A small image classifier, trained from scratch: norm rmsnorm.
Rows from block 2, named by matrix and row number. Rows with one number belong to one attention dimension. Each number is 500 + 50 x the weight over its row's rms, rounded and kept within 0 to 999. All counts start at 0. Numbers have three digits each. After the name is the row's rms in percent of the matrix's.
# q: attention query (model.blocks.2.attn.q.weight, 160x160), inputs 0-79
# k: attention key (model.blocks.2.attn.k.weight, 160x160), inputs 0-79
q.55 116:467519553438575481451416487554607482442530398479485487505485450492543551544485576503600509521491508481457500571478461466517484520546505534538474484433533433571507519468463428585461456520484468596501451512436467500506466512423520475544560606
q.56 079:530467477470511534520491487350545465516554582594502457490520490580494488470539439496428469494535464526643532487418578444533534506523485535404406502577538612535493478532560507420513399512541466376559482467541491446462516539522542522514538513
q.57 115:526478520528460498568485502519482425539398496515565500513531498497488525471467488417509560491511482562442632439374500448384437458442558504500493577562506521544454586580480508503589417494448555556479571471522463470475496483455552530470470534
q.58 084:491521534399582434445490503546477472564570512456570485480559431592554399471562379519512453481436503476517580515511495457610523501496588516511453541495430522510497513450448549541506480529530533569567490488484525423575484552432490351544483508
q.59 114:515493452575537527480556575459564534464532543537322496562490618421545510486527577472513504568406507513514625540563567480488506463474486445494475447406557550444478487533469497397488412470507447499448446522399522490486570524522508511449419519
q.60 102:455562572470483451431454510533479506515476412392480467532498472475584540545549489534533545446521586553471506579598468431575477482450615483528484422488566414498521501434465510532473438450538555558492446473492536513491433564465525449443538545
q.61 109:484544470512494428480532576505434558471530465464401502518487504478538497491560568526476497431462566477426497578639435523576567466453530460588547416405517499482490435470514565471515500498500519482523412541461517562547608595470424477403512464
q.62 095:402494528448516430488486555460462481441458529525428479501573493564404477517514502539473521516626525542578486504470464539428469511449603443512455563453417472490471524576520463582458566530464446473494594514654480502496542512551399465548500508
q.63 103:486470509470510451536509451515416458460435576510568467494553510483377506498481478477486523523610455553594623492447356482355476530460565447513510547582546499456513584531537486467512596500478514476444558530514501497488571537604517489517473467
q.64 101:433504574435534524505526414524490536479489455476509509533625541495461543485497432619577552520592551512485549554508392514533505595505528488517449515562471393498451497564465498607459426514490495477526450533486515585481468602538500382525566612
q.65 111:524532539539543475559567546503485563428486502543397495523516368477515466510460542478522490505507565587479485477506482499475509379508543497486561527496496550501518429593467441507472467519439506460521492543549515502501459576526484478494511488
q.66 129:472445418484552521499522491503548552493534559559427436465541455524540503485444435495471448476526538460555533523566494507515469541509451401491490444502485448565495412493530409521556500575465495445549457531524494493485401501567522444503494516
q.67 080:513505497418461451502489496535522480500482466572492518551421447611532483488505473543457479438486522522497455531425479576458460426436500596511554507529422508475551506533511520536531418573512506514422607471495447551519515547464441493518513520
q.68 135:552507473470503499573526436521455519519438511549561452406551572427386426441441530490460505502565470567539554452450450578501491454538557513508527562518548454475364508447438568550482535486555412446483544445476481491544518503594597449435458466
q.69 108:458467513435558501437578552493552580510539418421454476590555471572640550510473448517452561515487562444470512499473498407513440557468482396522500457509445481628532484565583421468581465557425498488471409455527539530527420577509442519544512562
q.70 096:623535500486556467581541487494469549443433491564463564558503432444498396445438481412476499488463503539384474460479522532381506469547482498439592419507576481569536413569492485578517458539485443376511468421497492502468411523450529548553602498
q.71 126:462460545455493535536557406489506454414494522513478560537493524527488517496533523618568472535490449487537503524543529535417473505541504472493476445519501441539478551522566520489495430498509473541559508519434488553543530568536517491509520417
q.72 084:464449427490547508523594446421439488607467600518493454535528536576525487560544457493531543477501524492593548498564408456508496535504591365475526578562567506454414460469424544508566605495502479490571530533499571525484465475494479433351469512
q.73 078:580427582450554452543572458600544473464394504513474625500647497488477441507523564513504570580483518572430456487484497582437515489512510443506445409505451425546378468595609455528519465558457542477475455455417471553564524542502427480569581492
q.74 125:512549523463378509476434493486478485486528461527512474516449501523515462397508408560468525428435459504512473538393507529429454416452554619454546488453514539505501519485478585439521458512496491552466596507461486503574495555471479552486488490
q.75 113:492531552486488499422406525491470504454529499440522504522483605498599477471517403500494612435539441395425506510440555522454487483526567569474462451409589448436585515452509517489449415501523538589474557507457498494511510510532504550514498525
q.76 111:509622524520504450543519497411485533551500535532478553411462452530526482553440438498531494467603468508535486471523461516485553560468545458430494481461602546333406410436460513457537709524570517510557540499531494495461448393503407547417503515
q.77 092:484477438488555517497483435455441503488457561504541405541592553492480575521505471563446535446613557446550503518501470527614434525426510467493476553528527428523462503442444573552480598425522473489525515511547530489493488436558625436463501545
q.78 116:506541488522463543519514427435450550481447564523614451466476615498404437442492578486555521460554487600562514548482471537429564460479513448441447581546600477434456481484477514480460607472571503501538523556532458379448529407507522507485505516
q.79 089:497479608535500474532552501546498517463553455498432478510484464479500542481524538523537500617448427503486634581496505502553505442540609597557465495461382522525504590522471500560492408540449423457462538494504465565548514635497513443394496425
q.80 105:490545513433474479542567445452481465521504577537567544461499476529392510513467452612512440466537506477569449471506512552480536522534410441471547506467601517464403517523510625488503590506498520595520528525476492443490576313465515572445521553
q.81 089:449619515555527429519577514415527503604459515485522480477511474575487539617455434533513470483567529508477480505564416535530535623458481420483453509473586483405469458418502532504543594556562459539542503459498546463474538391470426428438479571
q.82 094:551455493573511453408426505457575434469486570513581466490410640531479491466526516446457530463415394366467483535423559561451444513463443541474479497441485448593518498500562481494458497473554484498602528507522501436504548486443554597535470485
q.83 115:467539513440409498524528467460517539614527461512556468562378413560504558519455500561486456524516568466523537599539505448466496506477452439507519498504543529501612541508477537536473566496475533558465467498488488461491502442477460501515601545
q.84 085:543489484461543498479482484453540508425514516548514466541549560440525504452487364509496532476505468467465486518463494594506483501449590510524447494407495498537560498469520540505430517516473474478466553528398487548479422566581542581540448570
q.85 091:464479521435471527494508522577504537441479419419409454443420477559592439493481557470537491468545455492504556536482525481415470521502496570457510472544424530567525477525517403488574455574498404480491472509568484534467424506519477484478543468
q.86 074:532430421574593477570570570601494527544475447567406420530562470442550529549526530553403412499554526591507482445545439532684444503525466475549559566527418538532443544516491524537510476496392458477454507471580511553489452535529491491470421522
q.87 090:506556492421523496431381442476548528451546434535487565596411421548529477454502434477466477542510480464516486583503552580448440442476562605548455490457499487551554495432587526463524485493477529512436515505401537511566473480512480613619517494
q.88 113:483464559502450547611499466538489456533530540475511476481496449476472533423502574490514467592480604515490549497510411505570500489547378464556477473477455565516558557467479472556520436455533528517448430508491475507482414446472529494511499541
q.89 111:493549596568432465622516525499503471470494532414530558394530541463468406531461497548574574509585522586450535418491403474507513455433524465510482515467486493402412418487423567470489458472522562559483547557421517551534525542489418399438475467
q.90 113:497428477542590479544515453514505541511479548528538469480633582443458494473516526520472497538506529465503549481497414542601550550546522365548478469530514425507482506530467491573407556501546525421529530493503502551480493502609547421495495582
q.91 087:517491625461494505624546515545513519453487454439491538450601468407485441470516546569510555525539549560430512378528438523538483486523466504557545516470446470514445470591523523568495389479457532530347457498450482553597527562468413405552485466
q.92 105:506610562518527501519481504474497548476513524465541570347445579479556477550559388565543549497579463470460509450498440517493522550468576546497515472423576504365406461422522516496431561499564477528549520550546529496394528473531466497519481477
q.93 094:566498528584524500535485546549610523394505509478426539398537496474539477434558478507474484564536475569418454436486467579508514561470467524488490443433373471457489444505559453511529342497558513449515538488480447629515468588518460478475493354
q.94 089:436511500440566522508493463462494587445559553445525500556457514546556567577513514603554451511528510442558516537550434482546511569492554396568436458461518406483531557436461544578426467491537498528524435609489530541462488415543503543542544555
q.95 100:534546528509549466621511555554510501472476464493471543369484473449481458510479530511521462539575522560428468421467500624505486514530504565498578482409535517318497470444481511540533476497574479443507494471524406576407500471523494489483454439
q.96 088:479516433409445504394419521492538457498547437495549521505445441536557485584469491449557468458559463411541530548514532474450505448558512430468531424503451477523509478503429524547460468502480460490540505517479523512461370453403512486573581499
q.97 087:479425476440520437581512466537547449468462476518465577485537517493375552497494590457530555433447509596554477428471498516436513485574484371488484595551501472458528459547457524489457483530474471572523490511395503426572566518541517527516486497
q.98 109:514464530559506451486608533460455586478580543513469426500399457496457522491471410579452488484511479444474559504465446462493406532475499474569522531495496532506533550545526574451543540435441536523494553614438496534499542466515450497420444513
q.99 074:478501392423567515397450487497604551539534444486436478502412471484485537521500521531401536581564490479537526494442476539479406509577544439445433424529454524635552576565460501464541591415380491514531581497572582483533450578541483514549483507
q.100 087:513445453460569516557450496520560518470452421565477517463517534453524467460484479550443581526466573481461448438551521468466464618544449547481398503563480483528527464539441459526451448555490518472567428456514519599471527504443465489558501495
q.101 108:570463502548523553488536585537504488546469534485584484536607482406506549376520423555510509432571476422472486559529517433465484503465587516510451539469430452490526488500598550523444585556457413508512524460495533565417510535491521412434542574
q.102 099:454567454537579537450562487437474551503563535530459461475389527539540499473508410556451509522441511425541557522508472470539410585425454542541437473516536553495563520563508527462481610504489551528523481593428558543492531521483428438407435510
q.103 082:565535491559535462466523536465512577449510499462468499530522464502531494419543499587499452528541397476526416495523570542524509353477549519471453483443451482572547471508588555471550484448463452529411559531528508534473471520512551543483415482
q.104 095:544428545494456565454546520459497513564498456538529546515506562516517584449436483653498384514556437502460461511554538516510444474505459502557512516483510503532489543461494588546542519482526525480454556506496498567556543501450508518481436578
q.105 108:575528550544572523492519461486566572548469496472498493560510521508576592552512513609464487507570522514407447501580563582535498446539541529542499437477371431528508497518582488516469437532480587449456485506500484625503511551484485474529491538
q.106 110:417540527506460531548457477467503487557504492464489485488533619534450507536472518505589442510495542587550461488505435597538570538460440494563508587472616549457472533426399534478582515495582497512539520465499448446443545452489561472409532489
q.107 087:471515471484537473395598458519547557497512522437393514499462553514551570499537477726476487511488489523538503524532526587507499484533438457517459534452468459594496489462581563448537587459523474550551522490544527511421508464519524461450441580
q.108 120:556525496452505422515439467479531452459457485537525562444532532512516442582518584554523434520521451565504402523462512549539608388503510477433511556417498545498457575441490522493501512532555527411431523490579474412501498494493558538544468499
q.109 103:485474590558525454476564526474473555472529470451461404512491485490500580427479429551476549549529489474397461489608497498462440451490538443557453559540444426474550485544528516502461562492400489534549494567428565593459560581543464517426446502
q.110 092:428550500571465530426466430400482589550541437515445422529379636573585511554461452566498510537438576556464508515534534537530472513515483560577516430507432450484539479480450558515521459548483485520563519612429424559528458495462525411409506460
q.111 078:477546600557503576507531471501481483447538607507476476475499539497499541505497440514587515532440557466450552546535498525573536623415487574519467476534588534401476543425560538549451439595583539402450434503422491515501646576537507391446593500
q.112 104:531456456514477541421490499518523466482432562451589481505453522486575576359541538474528429469518430460508554562506612528461495456520525550453398507493515489531496483485553461553411437484482435416437513460399505498552495544475558508459533516
q.113 077:506458470538432516559497514541487392525453465561556534473653438428485474548467492361505474443490483521430479556510451491554522479447553507534561515501457452509456510414573425526581495526555438459443576454513507472531508482406552532463554519
q.114 074:536481543604483497567518510527479545562458536595535512476457615472574466534523436409445414480453503495496481533554568434531504465481498610562447481485431493471520470503498462498465429607542538465462440601477452516481528523325453497541449520
q.115 111:475469540578557459601577479512509538550477478441479507537514432477452569449518461509470540512509579505411516462455490452470436556476487494505525507605455466508536547553487488462476565545384534479564503466534529520450540489623442480532438512
q.116 082:493586365450443479464490488430533469439595428538512491500426523560465498505543540440398516614494519452539603459440404484485484504580440555427478436536563536546510503481439479545484432463463503512506493459472488463588460528474518528572561509
q.117 106:448460550451471483449477497525505428447477485522516532529489569502569558488465529524543488491470521445443482461554554507467481525541488522476488475486505456434475422473482433609384359533525497483548359474386469555525535524358447477613568469
q.118 081:565512492462642535470581500466522576500488502498537560548541479454505560414569504518413557492465500451504535464412480435504377603506498536486466425587459470538569479582546494465491593456471534557548512500469582551561507541579498508497463468
q.119 091:553503415396537477425494528509542398473493430590563541479575496428480529449541580479461462467469432470519440539489564481491493511596476510450432538470493504465569487517533494552422412520580472421427525439487554506550559590431523502545502511
q.120 113:533478510503532530536590468488566532571534461512533546570477519520468617488464543484437515484465557505465565404520511475522457588516460443598520476562430524515479518538446509450561456520489521551529597482519533527557470432536439574509501510
q.121 083:439457531526518492425457420461483563517495462457438421521430498620502511486394458589508462518507510517502521512486388496510412448449502419536555458473522511586425550570420525437633527477457559482498524558596430480480483457446575513408504575
q.122 076:517472522516515442536587559486529570459519551467440327499441542426480514496503359558472565450484515516474590507495457562450496578581440533534396495507473540535524540569488520514510527448398538484525537552464494508493569564536527465438473540
q.123 093:482542551457553572469523496510498514504531483465544481514496454450562570497550477571512542502517514462483568512535551450486461572515505605507513511582434503442542433479546498566390464531559525532573445467421512612500496534490451410611529517
q.124 096:511480516442544501523478444495484460527548525457464554475476587572505510580513444590471438555512540461627521441531520507508542501479500471503531543446557568641455499434487438464531554427552563447437438451587534490418521447461501569562515554
q.125 080:479502520535520491479463454508561535604430375493474533492442438528497515545509564506436484552507465576537479437538428510461468397598507393503510517552425464589584460544492475489468497529434495442474482507562463512440485593500543553556497507
q.126 089:544539435435532453442512565488521448461473586499470522478529522411423459427585560557558441416486418459523458586539552534549489495490422525463383532390532471455529493471539461503501590512531499507531495498465494519498496583445521481437526531
q.127 122:529517513555470488486575569510531564431580491617437488531444424451525553496522488508417584550502457400417531421512462489494410536487510578516443399527420481472544411518566485510445473522442518510512452536395549584591508581505419419534449471
q.128 089:506436462455470474512518519556464460437481500471539504518529555480564483394453373504550485543508502437483553403643499447441516547534517543489482500546532547544458623492510520509544503423554492455580513447647588514442500550594521529472558420
q.129 101:465504511518461518420431588614511556501533474565506512491519532442536529572501566414584426471514469592522431538555573436517465539382487486605439403517431498510522567437474540548454428501518481486393526528434470607528485499440443441435433518
q.130 101:450527537444433523544474547512490459506549500517448522559423500513418522454520520494588494534415496514500523559484506505465522497461517473531448425418459425470570409521468520506372485481434475544461510545359566540573497493444421451467479540
q.131 110:498561521565443465594487390505496564483505526392522460484509535532486441456464557475514567525564493465479512508505547528532563555590461544444537508442569471536453590521484446577441477477547498462537451460593438484423567631398521575560552490
q.132 094:513436492455508522562451518555549498496480473447513537577434416678490478451401525564515481455493547455504541407455496389559452555595535452426538517470579483450465421468435446496466491560496523493601505474486566466551447454526537499492502541
q.133 114:468519512446569556516447552389527425433437578554481439480473479481495473491455454522459578442502491513494455386494453578483510486462590332522547529427495457478438512480539528450603547520597477505481504500474519481574502448546440453458464528
q.134 092:462505496468464505485481413479404438390531619470457567484507445464551474384522446513555465476489453420527507564462527587407581461538428557391533489549539573549511528522534544503521503495588593527533465533535554514484459603584494482551597523
q.135 103:529481522530453482608513457455469541544479583486408536626397634603509396428550568502516505492475557518439519473500443521541486511506518522463540503568487530440499506426415542486471513424559485502538574534383485493490504508480537538447460507
k.55 120:466475533518620479503518503533390671509526538500458432488564466561408503371485549535476607417571520493539613477477609500505492467494565528491543512468414496469546536508502492454487561555546497513453437470561511568529562520511505440429438461
k.56 075:551611577520508510505496574604559561522517526479458508517564503497407461449471539530536531409481522584523537517518474506547504578450457523490561470525493489464498492424561522493436457450441500495395537585481536476547481430546406410384427538
k.57 113:502472486522508486556497448520489458483560432473435544611577540525466442408531576551488562481522492493495490488517499547420489471533530503572502511552489487601563567609478494486478512413445400524542584502548552413533544617526479530589445496
k.58 095:555579525503502562625514534516571457513504517472363441531570478509530461524460475487556531502512548530582566489475495499581523515385409589524518562452427541525472536509573504484526448464455547527470527500577437493490479569587453516505466576
k.59 101:553618389516469471498535545481564539488444468537487463472533465369497423588582473571491484532529527478554554513478488523503515580488478470489539476559493525471469466540544563530472477518548602469493495555466540498463495508533463422471528555
k.60 095:456458571528519514477529471435483519420570449509496481505532500553505577581512505504502468485413579534522554573387511461499453478511530499451550492433538487535589536489476525491458581543557462432526477531523508490509509586570510624418475499
k.61 091:511537479466447533434502538492522470461435497606533450463438483503637518657492464482499383537418469407522521523473495464542531478466429522484477554493487564448522523427536547531518497508596625458561413528484427486458411490525526539489570604
k.62 093:510462507538470515575487460605550492543467591408489540486423480561484569372520429519447601483522462457460496474503422592532513430476544672510529476450517594456439441529519575513463497450460564532477485493487527498448475421537418519534564460
k.63 088:458461491480476495558475448577554516499556492447482525555509539542460487413506497558485559465461487528508384428490447606524563465540483604542532459530538555500471482447516527563485395505443471544472612598509586449518545544507478558504501428
k.64 095:469485521493463554504445541441464586513406592489592488520542507510496396476523501495424514429495524493458526489539575499442508467443600476438561489480529440524582517459474547435501628509532525513447539432428564506500525432491533465462421529
k.65 105:482547536500500449518576390521433509595460487454521508444538450512449539456617527589438548556471490496498473527484512587591594484506461520501523470601436452442534517448514574464476566507559497630456484468507529547468618537523571430456466420
k.66 112:500585488450442511431451460424524536551514513483546515511553548539493440486570556510484490427586521474505434531384542566573493562464480387528443416517470456544551470483524466618401495543494471509446493506480447543557480456510437431425503514
k.67 084:528532529544458466515515428507472479464482555500503479496465528502402513480514529509439496473499437446492507526582599409609578453444562562559505412458555463490488516394521570518487497472493527565448514448486521587440482517551511475412440380
k.68 120:544572518458479499567433504418505512538451540481524479505420452504475411505419451480498551465555571570490495420504508488436533669509380416477418439498518479479509539466523508463546593506588540455590447478503454511408478462428486493481539499
k.69 102:460506538559523510447509482467443516549472476448494554542537585515474544474557578542456491570448437430550441539561496530546471430512495575521513502455441491517511437549409433565450399504492513521419425519519519500544506508502490523509438494
k.70 101:526542535488538480541531395486479495563492546467490480476484565419456536536525532519439516509527481521509527479555492578510654433405470479521423550552439430421438526491520509528491443596537578478377464523395406547501606489533574453450464389
k.71 127:452528389480478581506473556441563387505446556593495422436538460507534488591482528533508559427531493572513514493343431439474469408449530513511532516467608516497586519471539513463549582398490528541497514513443541445439452613468496472425466570
k.72 089:546643518472557490448439469451525530628471416391500521562481501526561454507530484510437546447483528473502412490499517560522518657501513412475449397463499462583516519547435530373533514496419485433512441475609512474482457507525457487505523482
k.73 062:431482509578455508506521525480500484485433543463488443475527487459478549498536557485422589462469529517503522391482574489539495470494438441386484521490501562478531635555438545483446532529524473507539473488458524468601568520557551415477514446
k.74 125:498521553512453502517535451555374444448496536518381484447484511517481482536530458484500544508483507478512549597605524425536586425483538559599574467461589480397524482402502510462538442430539553547486515561502521565475510592530474522428488446
k.75 112:489488531558533545385563458528439493431537480581400498477536541466535510613456518433528539467399539522544473546536486477624527446493526506547560634474580559441539551471450505429526445538529542423434454543441511448569551593548528530489539491
k.76 105:505507502441524497464466508542517443586554494422527533572514476482522545640509476515448474487550451430497453517570482474536555647410441396542402503550511494471510560475562502545493521558405502519490520509618460483469526459580464430506574513
k.77 094:464434497418510482480410504405510530532414434510527497595473439496531422499432480443533543493527525499481498481488513513454511632560527437450512580513441490551563471608450470481517514458457497432502453467464495461516446491443480467545454661
k.78 119:487536445450465494513462520431554488483522422553576474520423416486542497573433400512505477443586468515455478456479444456500647587520458376447540437566503570420498523523546525460536505581527573443568503512499449492466441437570472521552543505
k.79 098:475564452505493579489506473514478494472427601468489506457473545532483476468491558603447543463403495551501491460482489568537441424550555551487560454473480492543472492414447532426571609420570470550505467484494494511417503578428513522402501434
k.80 111:551490435514530494546501531447575432494503521456446456553469420430473472574508360447546458489554477458486550477487466353440507554405457461489468510521475510489510457517538459521496521516470519480503553563537547452442476441530449435533460563
k.81 087:538405527478527494479464562567521540518557412423499510573472544476450512505520420465497450520514418418482451509586546524557490629441565414531418535496488480556515530557508545488532511554393500442457570426625451451544480399592439477603512504
k.82 094:493516466456419607481530527468576481424526496623461457493485430468543508585420564393538518496527493520530563522378515410553471461540500584562543500437505581480533500492485469576540382496501511364453506549421499480534405548488520558451478616
k.83 103:512453472519525459547531516517509439457570519470507562503496479454475398512546457528552447524581434394502537506574466470508515333478528487568531470514451459505423456459554403588471489440411544578450613536566489522473471413499442445541429481
k.84 091:507500535430469495443482520438420412461564489545477494474475508451522469595437481440512599473519499560552552536543442445589535434482592425536491549396511517437529533456509580440530406518505572455380440534321452536495535631521489426432471518
k.85 089:424572449503479526479478452499464542487515471484597557429542539517505479483480521518559434479486525477503417560512549523582508406547494557469471397505516490451552429473439454598495586472544426544481465458546454570520523511498518520496597395
k.86 071:506405489524487484575475457504472462519470472421470528481557541497374540358487465509446468536462515504545483467524535547452426585598462549465474509437402463612538491519476491484496490467537379533507397407498543504540522496489414518503457503
k.87 090:532533563553529485477520496499509428342540539498462516481506520511440507563504565532468585564523427486486561588571529445537607395512546439523520541456536515436456518413534547529460485491543550498408510560431468507448471537540429440366489469
k.88 114:518479470490432500546470425520554537575522580481534479559552528510533423394528437538522435448484534511424535404417528565472539436513546475494569442508442472499443455499558486554406555516427476496548551553419521507514577447392525473553497473
k.89 089:513443519562458495469514525550473460537466538483490487539516509565487528383551430500430487447404451454416518498534544440512551478532529556520599552580570570461561541448481583509497526523436508578590503460462540512483581557520520456520506545
k.90 113:480513482446484526514441543430586522581396533487562433494530468505479453484404479458510517517538525603455514357444511586431419544514463424451521473493394498589455549538516532474487565552497505434505450454458484477503545530422518476537461561
k.91 085:500371510592494475569486517531438490484446501447460501511547492451473521353531482578472524554463489497455502466608572505453433430514483569457557577552529494454564531503417542559455529460508455598543541520424543488516580535536538486546506508
k.92 093:489442474473499570342515526526522458524509503560458517530476517421525572626469476460510455490455443498519557584566509320582464567424522484499509617507510557551514535476518551483636557553438465507412480528421405452459493532487544473496573595
k.93 084:485382418508371548434461479500465488507455461528509472472556541497501558436548532540492504501460520538533525532489533500455453457465557557520538553476555491471534590412538584642477507507501463574461494485332454554454479536475527430441543517
k.94 094:504484469499466493429417562419579464522565490520551500454509476429515445534476444467488519474582474485521558444452416402549519497501572459506534623515505540535516486476534513481538557557476557515437483465383436445487503522509493439534456548
k.95 093:499387482520441496500545411518487438478473560521557493483491537536416593536497454596485411533508427481565502461564511482468455560407494529510458586620444474548512549506476649540577569561482472523473477468439475533434600487486555369504475509
k.96 093:460532584526547509503565440623476534524499486496524496479592449459514559474531468470477458507508575517499568558581650529499550555513524454427541541556481446512481464539462482469373437534484505525490419502534521549535598484475506409479505487
k.97 084:460553574474461370505494505546456517483484558492512498462460426460523476485594546579524412447503486527363547570452504508451583500438569524450476474513386370489469562499466513489361466453516491566516483553448455604505530430511465457488468485
k.98 114:455518467483393554385404541454502554492483551487378441538459483632510461482459505555532521526493526490509477481534492530537498514455544529427476474419434479561501432477538476568592522604515544495443538535542444494493436417545460471440446478
k.99 076:506502600465509481533504387522401530438497521512411450475494442474586565521454480503493483469522523442553505499454442478451511577495461458486527540536558454536456434506470513472502467569559449556463413568533455570497446525574434469494446545
k.100 090:531473570499607509608558429551518496567513440441550527518502512577516520593472534406416480461464410551489466439385530584522483573545462444563484543578549587492544498552386496454521470497558547434571540469428522453516562442407502514573472521
k.101 118:445607453449520444499468490452553576581590533478408457517452427506520440539407506526490477464589462482534545532581509487526517572502531395488524432539411518485473452458509425546459433539510489364539541534577491532597429445478566536429540452
k.102 109:555440538520477509472448529493462561561521610496343466500521484594541402542472468506521588570494541427459492504479437513491523496434532440487523547483471587559521456568476496501524515547536488481448524495526463489521494488549456432503384490
k.103 089:519521468452453527436521473433461535398505522558514477506439512463494527543430448523582484448507487349589451529570427449536477603514491454553566436407466452614510456531576511612564553553524466540457440513580440498512485523484372481469561558
k.104 110:522531430454487580441483557474566503515533494515574543522503492552576451518478431553492504491512480441527461483579538384573482597569482509543456379472350521553437497464529450573592461572480509450544500501497552562565469528465414512504497447
k.105 094:485490497466497565580563387529523474536552430520548484525522533531506515505471462415488545344496496497617475377502532467518429539537446495547528488384556594472546493537477468471520619560551535483475485487580511433570521484461500596454483432
k.106 112:540377442522489474474518573502510427452446510449582506498513493443544472486555508503486511532377453515446527565507494466470504415466496588518508517505456485549480626514481468488505512391478491463524519539482551495511522546521578579590499509
k.107 107:525436455434492450411528521470473534463509462523468454513478467533554489576480448528538478395480494363564443504497454400557494538511465468538575497425355509569494534463517484590532522528576481519468386522594488501492414490513451568528488519
k.108 125:542452458456497520529528561476566450388464429552559477542501530389530599513589492448504426542465451481554451571473507434502432518586452620521444478447537483534433587532593539513537541517468494465435526473504558516482546576457489484533573523
k.109 104:468555529489457443470487410435439590536489616448423497493430433687515455522407470511521554414523515491533511487522488555558505570508609425483553448488402508512518430482463428524458501492560513479587436537508427490537543469525415517421505499
k.110 094:524409504474500543521568460518460511485487539459543546439588514571488496462511446498452509487544531454509499474454488515514476525509548478552594483478469551488519484584441470507470545484515595500458400487534561432572583564480404570494449466
k.111 078:534466431550553458531467606504508515556591492508478504471585617542470482521542527495455484535460561569524519493502474520537468503490440484524459506512564593452496561514544477433505438534486502430504604456455536430439588497503556500495393539
k.112 112:474645523469520496478557480425568537524526543533414521515510470557475486493493475629598481472534513433562536552529532447459585648533438463498519461512417451469439505508578558492467440567477436564581460470537547584492498479483433363506471522
k.113 076:491560461539528520545462564513549458518485411450533466522491514364430482389490525455466472573520451614511558535587595522528551450525546541492504497552624471453463563493456576462501484412418560508540618524494502511473502522518572474449555492
k.114 080:543456485560514541548462571540525437527528423445520557512582589481453471391443479446486534561504468460506510454520539521478429520479504568585499539496584576524560564599542570481582550437510561475443568446473487377470544459487535481503518423
k.115 110:451554495470505477552424444538542502551541540423526471463378448556447477538352540498444562480525488554421487463429479548515481437550590461502535489521535619442536440431367388493494505462604504458554565519453437452551427409489575644484517457
k.116 091:487469579520542571529503519502436471477390465550515499427549530480506549461574465508547447539463551539482507473443498491447458497474407478478485508479522449499495480465511615546579454477527528591474462471398465547466499527565498357569418554
k.117 113:471488534532523478536570488498533482612588469498620611480639547567458542431468465506467510453490498460430523477516603551516529581511427471512488498511476541443517532577479471461432478535498552496555449437468496535548610524513454462502469453
k.118 088:438560524434449510549469427460495495568550506540401482498460436523541424528402542553526567423627477479436509439408478544447511513472497469538495454497498501470481470471455517524520495566528442524464503515523464596536418462520453448538385476
k.119 090:517549483528570467600503570448516524510529425565471508471580508400588484506516480490468477428599490471546532524545530455472479550463433587560411427435458455528513587484555580537538470515481448529451492419505478537458447490525485363517426493
k.120 112:409615566519475521508489475551483483558534485471520541453549418524467488474510530489423555418519496473404505457490549550456573374459510540559512542461532473470500439480428505482522503536519494517504512529507537588567457435541532552521397399
k.121 077:484453555515455542487487436444491477415500486512479517526479441576424557491498399479528502438480516514603491483488508471491493450548529519466530518496543445470432433522470410498475502515453527509445469539604500407568399502499468515482548426
k.122 084:478481537490471517450426485553421602408505528467469430522495521601514478470472503477511477474447580493566579528452504504524445558504487475550531466498440485575548481497507410551541526599574525428471489539492456470408419406528575512498437549
k.123 090:473547473444478483559510456565575558626530496425503535521527495571562514504422457493461548465520554483425505422514560545539461560511445392486480471513472587439569483498483485464525479542514515505496515436497526440496470439504489546517433493
k.124 092:567446546533547581473486557526566472470525405535523517573479534498611582538499503328481550524424461452455453511499569465518486459570411498511412592465563551575492503534487486507560436467462481479443511474498488521459519528477541535499562460
k.125 088:508482542543460487635469337561475496523467458462536500444461481474338550468512456408494527377468470526554522500453511549472435467497499465543580524507569489471472423466453500495483503441526470620484504567455431445511506433587511581436504484
k.126 094:445496440456473474455561575393513533495562544582424491495539465448587491593487486598544493417640490385493552516509455448549557577533499451500466426487430538606486535491567563541458506539481433503473481489521493544528491530501535385516502571
k.127 133:455509493542492553510492474496416550573549540518438475475556540556414405484486501537478532493510571464461472429494438571529534553455516447519534496494455523478537463592542520540555561598522540517516540484471496470503551450548444461483395467
k.128 088:524462483469535427448483533534467467512566549393429496590457522512465580489565430517605429502472570447548485534579480435471512523379469522586556539478520489511470510430491503560462550377457518521544553526531486466490472360523451564448485595
k.129 095:493455497523502528545496486372446453556500613516477527563600459475422481400543385562535448474491509469482463468492557606426505439428421435415566467607448537566529549548536527445524589476527493443594469514466409458501603554457536509529478520
k.130 107:476467543517460550583544423539469493530495436483539519432553492502518576418443503435478547508429500600413439491463583550509506412491516507458505462478552452554405498544485467535499398484477477518482466531450438442499453560499457562502512448
k.131 104:526453532472566518305518499555503482542515474500492506476486532516458568522525465500493474451569500466576485615580597455558454526487536402562463476524527442459561514461512470534544442476535520508498497489511472565569457414424642465426507486
k.132 098:532522525594544494547630507568512533451499488488593480469521579440493529528406499443454498557573497491510480473502568505583504545549470416463474501542466560459411436500513438558451430508404466491574502555455478491561539516572535501529480429
k.133 109:517496502529499501528547435523548480436481532523482539466531584471439483553437561483468459566481511477522510577424472563550552496483515578461554693475607552494485553450464536545409516524528434432457501449498521429505492510556530541451584615
k.134 095:467494481367443399529537451506477478521569500547489491553547486574548472474578524559572523506527491516505542484428497370458483529454573550576471515450578472518537544440504465552487476419495480485418503456579528473496388497435437484484488465
k.135 102:560501641594529574387498535546573464488455505419535531547476507568512499514544444501535533523529484484436476551564469489599455561447445469465530505523529476472445447567513521618433465471502491569481440475413500504466489542468437479512578593